A small contrastive image-text model, trained from scratch: text encoder layers 6.
Rows from block 2 of the image encoder of a small contrastive image-text model, named by matrix and row number. Rows with one number belong to one channel. Each number is 500 + 25 x the weight over its row's rms, rounded and kept within 0 to 999. All counts start at 0. Numbers have three digits each.
Before each channel's rows are labels from the 100 images, of 14976, where the channel reaches its highest value: "top examples" is what is common among them; "lies over" is the class under the peak. Only what is clearly more common there than usual is listed. The data: drawn branching plants.
# conv1: bottleneck pointwise conv (encoder.blocks.2.conv1.weight, 64x128x1x1), inputs 0-127
# conv2: growth 3x3 conv (encoder.blocks.2.conv2.weight, 16x64x3x3, transposed), outputs 0-15, a 3x3 kernel for each

top examples: pink blossoms; red berries
lies over: foliage; wood
conv1.27:446479497499490483520461487503493497527501501483526508495495535518493480474511498523563472479456506461497502478520495505520512501455508509510498506466475524544494518490449476526504499471472452483515465479452530474469443508508505503496490520497493526560519487446499477529480519520489449491496492487499476476529461499506492471537521470495513470499497524506497530542518440504521505475552
conv2.27:492496479489448511497528518495488513452505514518478490494499506524526504440549499481486519475449462459511515516474527501507532509478506525492507482494549505470487471477506558479510544483505483537456543502494497475496458520515491542472493564496496502471521506516493498523493472493515482513510479490492496522463457509485475513485486512547480472436452501487471513519517478505470508491485499467528487488525502512502509448541535485470448

top examples: white flowers
lies over: foliage
conv1.60:528507496479505482521532458477512485468520499495518522479519570485516505514544483543446490498480445503491476479487481511480487523489494513517489455450489518530507469487493460549484446456509532526457512495514501468483486514497461516472502522492445514518459512531530502487513498503504545520514486465470476515467463522544495547513519512523482509508504503500476517508490468483495474467506
conv2.60:476519500507467532504507529477543498466528502496500501504484502532504468465505487526528504502519481479484493503543500526483483561486521472476470459478481502514528527491503466495490502494528458498501491505540472515461468501428498516466496496513481423511540494465507466483492505534505512539500509489521479510511536540514506573497513501513481521490578510525473460537508503472506474473495484469504515489501525492550482498525502506458493

top examples: wide; pink blossoms
lies over: foliage
conv1.1:501459451462451482485503472478474490463458464551477494494502567482471523478504491496520487500533533480542504488472515494528495505466453527498455512506510480485506513516502489498414515484509515515516487481476459506491504491490494510512484475481476509494520479475504477468516454469532514477505521502521531492485513528520493523484536530461513545471498485468456509524496517510497530505455
conv2.1:502510475507481499519490519536506515463546473489544494501477510522504522510486536534479544502458446476477491451451419548472517495478518519468506530519493471490516552510532457492503485563499489527503523499499510455480511508462482524550482498527485505521475489530490463529502488510505512505497435504515507510496484487499479481524504503503517453506494520489481512491498505481467481545499511500515481509469496560523517513467473510495529

top examples: autumn leaves
lies over: foliage
conv1.19:481528514522497491460499473476518525489519485503472524485474514476482509538452529488511537500517532455490503496463465500441497504491464523467487472499510468542509524479471519526500510512482498473477492447502474475511480518536530494509494514521463463567447516523507533518503502530495435477468519492484505472476521479477547493505470511530470456498469500494483486469528526518492497471494
conv2.19:505488497474530512484531459507460494505474538475520519502509487458525518491468522488486524483473485547525483455481506497494496511520552509531519479519483504448514486497483517543532510502477474516517481554450488496507545478498494461511476452487475499495521493511480458515461455528511456466542550549489485476486477545492496485490517493495532486459507506482483506479510483462486486516491489524536525535494513464507490527443518512504535

top examples: white flowers; night
lies over: foliage
conv1.25:523486497506486538474502481481484470508480485493475492503519533486510559514463458509497499529480471485514516498515578486512484508473470547546467464479510480447515531497482512487501501540493463484491485503476477458456471469541499539498505489494504494471518462496508525462499543503497483519489499501457462507469536457475518522471506525495528470450528477488497495530491508547524512511516
conv2.25:533489509502518510512510525525495479571495482473471474506492506518496458500467509540493468502475511498509494495446487528508515506513484524503533527527483474495436463494498474453492483533514448496489560498498513479532510502461487518478505473463480493514520487500492507510509524511467507502516516503492542515482549544441466521504455504488495483505524468541515500495552460501537436507539465506477509485472507494541485519498490519478533

top examples: white flowers
lies over: foliage
conv1.41:496475514470482462502460537468483497487504513513494531503436499467457488497496482563497499484478509542526514484491532469520522448497476481493472464508506540477482531537488476482538464519492497466467522488468455462480512496504510527505476501521527530535514523432495501454490517516503469499497481484490446496515506521508505522472478509499493463497502511528541500496519505480526463467459
conv2.41:472510451513509516480499528508544514528519498505444501563525487512484524461514536514496486488519535463469539493472505520506505502540510485524528470486552486484488465505498532473501493504488485495537484453468444479507480476503520515510512417490512498501483526488529525502531508492526456493491469505516474487518517563457531530483511532510568530524483491487485492517495494510506500505532478500525480535502487500500470492494537470474521